A small image captioner, trained from scratch.
Model: 27.5M parameters, encoder norm layernorm, encoder patch size [8, 8], encoder width 320, decoder layers 10, decoder norm layernorm, decoder activation gelu.
Training: 5600 steps, batches of 64.
Data: 203450 training examples, 1.8 epochs.
Rows from block 7 of the text decoder of a small image captioner, named by matrix and row number. Rows with one number belong to one neuron. Each number is 500 + 25 x the weight over its row's rms, rounded and kept within 0 to 999. All counts start at 0. Numbers have three digits each.
After each neuron's rows are labels from the 100 texts, of 14976, where the neuron reaches its highest value: "fires on" is the input token at the peak. Only what is clearly more common there than usual is listed. The data: close-ups of made-up surfaces with and without defects. In brackets: how many of the 100.
# fc1: MLP up (decoder.blocks.7.mlp.fc1.weight, 1280x320), inputs 0-159
# fc2: MLP down (decoder.blocks.7.mlp.fc2.weight, 320x1280, transposed), outputs 0-159

fc1.672:515492486504471521512463483466501454512533487501485509489523507527472526515533489488462486490537490488516492540493466511534446491497513431532505486495496498447527549538496445477535495486490479509517471566503491523498489526527492559506499496526512510513501482499502530499496499526509465472467480511476480514491520549506484513515495591523503485503489510506459545485508517457470472527524485518512501539505535515472526497514492495460523497476480472455500514527538474475568487506511496
fc2.672:508513543517531543471477520539516536474475477485484491445499486503531511483512512464540538495553489489528491523565494531521506510484470466502492530516481536468512501490491484512515491504448462511472501529508463475472505525526520526472489495528493531505502512553533490507493471510544524489493478517522499537501489536509497503493518506509467424480526497501448489527505472463549492522475453493544503509527553494529454470497474463502515481476532486542497494474523516493500471467482467
fires on: "with" (100)

fc1.664:518491533510506539480490492484475488518454487504506531493499519510556482469532526481506525485498534441503523530521505505496502561491513513556531518505518520471529488499475489536493532482459493479463475561527478520507537507530430483486504484531490513475556499498529518466487528491479479495485476538523463464496473527515485463483493526514499512524463478502498561478547505485489465464502525507520509514507526495528496475481503506473492482485465508531496499493504493492500520513463527
fc2.664:539500547501498480533479524502498498471492512524541527414482472520497504460442550384500546524578514470475520504513495495514523500499493507493509512513495523510510497493493459469528477510445536450522476503499503515449525537543511530483471503487497457528515485512494506488479478480505502501498534504510495515503480515513483487473499512495416464489500481486510490517510481479494477510505483490528489504527574524594500452498457497500495462450505481484507474499505493493475474448488500
fires on: "with" (100)

fc1.704:519548512490483499518480489465504497493445464511500502492529502519529487503488483504442488492551465484483538521486495548530549526450497482504517526540536534479530550526479496531530553531512482468452453493479520499484504491521508523508488480495503470514536488522482510483499517543454494459514481520485490531510460543482491485491518535528478494524525485496471500526477462522478481499499518461550499515495498520548519501528503489473507500476531505513512511457528476481497460488494476
fc2.704:482484612522515506486473519502500486490454482491477545448535505464477510475484448411501553516555506470505537491534485461536514494519536492502506475500501518522501488473484493504531505500478494443503489500535522494515495506485497502525510505473504502507532506485520501488508480491501526496513507517507495513494508508545473531473506480518428454505494486488488496513501478501493499479513488524528496501509553526599496476483505500490504512489521487503506489500459499512492484454508458
fires on: "with" (100)

fc1.569:504487489490503513489479489482491485483497495536507537499541519510475502498516518503490495491490530520450540502521507499526491478507492473506526500499503505495498533500481472502487470479484518497522519502465467529497531491468476509492488477536510491485509446520512515451465486516545510496501500546507425504521500526491517500468548540476519483487500455502487516574485488466452472483538453464567526503488503508506497435497491540480490474489492490492481509481496488495525519496526506
fc2.569:491494538501509473524467518531498527486478516514469497437503504467441505468480470422531545489555534516523536517493483496488522512440477516449521484491517503516514516534485499492549509515443499441488491511484483489506451479502520478493507474521500470496526525526530518465482500499491507517502486504471509520506495524508525465499462528519425513503538478515480488483478519466491498485477468513493483510481561491557502468532525502538518503480516502515479459488494478479507458471458504
fires on: "with" (100)

fc1.2:534468488510489461468483507509451488539499521523506497516477518475518525518478471514493508497503460416486534506498514516468467504490491484503508481464465484498456504491470500505510512513535535546491484492545470493514490496499488511516460500506493456462537486542544529442501477494458507517475462506489474517516496481525473491493492510524518505465499486536519540516548501464480506529502454491476511524508506513490486497476484438535503506506510516511493500491534547510549499492540461
fc2.2:455504481468531502490464527492487474531486525509477476520557500491525501524476495458541531508488541510499509536468504473470493468508511490466527506518488517491518489507533515503519492451475500503489480530519461513513498499542497511475479495505534528494487526522527457525440487462466449462471502487476506526505521522508508518542482516487490518488521514479469491468487498523487521465519541546477484457513482501493540491485479506512513465534460538493480502467506516498461522478512520
fires on: "a" (100)

fc1.167:474466501505511464505517474481531526496515494558541492464439493526558474454497464501499531489504516491516552505499538476487493507481488429461482487523468520527509529536499481525465517525503509492491499502492509450454530491483549474490536543504507524512502508511474456508540538518535515507501514471522463522526526505482522476502483488526493558499471514525489512505491497489524524490524455495520503497502521574502468476489509427470486522492481513463542515477525501516494477532487482
fc2.167:511466559502525504504499470535521469479461511480470484457502495519510499450490506460507548515598529499485532512498519517499513499489502497498530565535495525527507460501486489477502480454537493488496486472482548492458542452532486455498494485527525496541517515490512501507508486489514493472479515498524443511524503510506486464480483461483462445490543496523462518478479451491505494498525537454483537529441541510531496495529506484476501506495487490499466491469501509496513488485524496
fires on: "with" (56); "specks" (33)

fc1.698:539502491505478505455511521454502524507493494567538473494540460484485519484513473484467515484515512522524462523497521505485442503485454438514507508505540515479514526521522492497533476491505519481479524519484514481486547521507517522476512509485539481516509495494523497516527486503511496507512513494480496510497458496500493476498490580522490478487466502493502509500487486491525518475518472488519500489510559497469495491477502482495518496495504496550541569468522437509500474482513492
fc2.698:480482548502480497490467501504516534487499468490505501439498470536473501451511477446531588488571504475502519527499525499542494520534493454481514536490493499464519498523509500533530516483465478484494431499534466506466539489516476529492488500482514492451492495534517499492517474527537514502493496523507497496490521507523515461519476492537455488473495510507467519486532509494500497508459494492515538541498495504542532431470522485493506489450520432505489500481506504489492495507517497
fires on: "with" (100)

fc1.451:526543481529525472490485520480513474493521430447474509524524510473496476501479511484475504486524531514499468535510478538488475490507548486499523471522531470468489493538535472485479473434495496507542514503520492491492517413485545507471507509480524477511490490471535513515488519500434521497491502519491499510504494518487497506513478468531470501502506489483499539547551494496472472529509530523541498489473499485464514516501438503494525547518490498484518496453466498513517529496480498
fc2.451:501484500527483498479521533526523552483509493515494508509516484474467526516524484468534471494530475496514533536509460520481528540470501467501473503480556530485516510477501501524496527516571481446485486512527451488526438528497508488466526517533521495472497451510505483469499466492493490494523482511534489513499523462492527554461532516504494500488447496533504489539473549472542444514474433499486462497517507486467468503476509484492472499469487458506472524486468481511445499552496543
fires on: "a" (59); "metal" (18); "tiles" (15)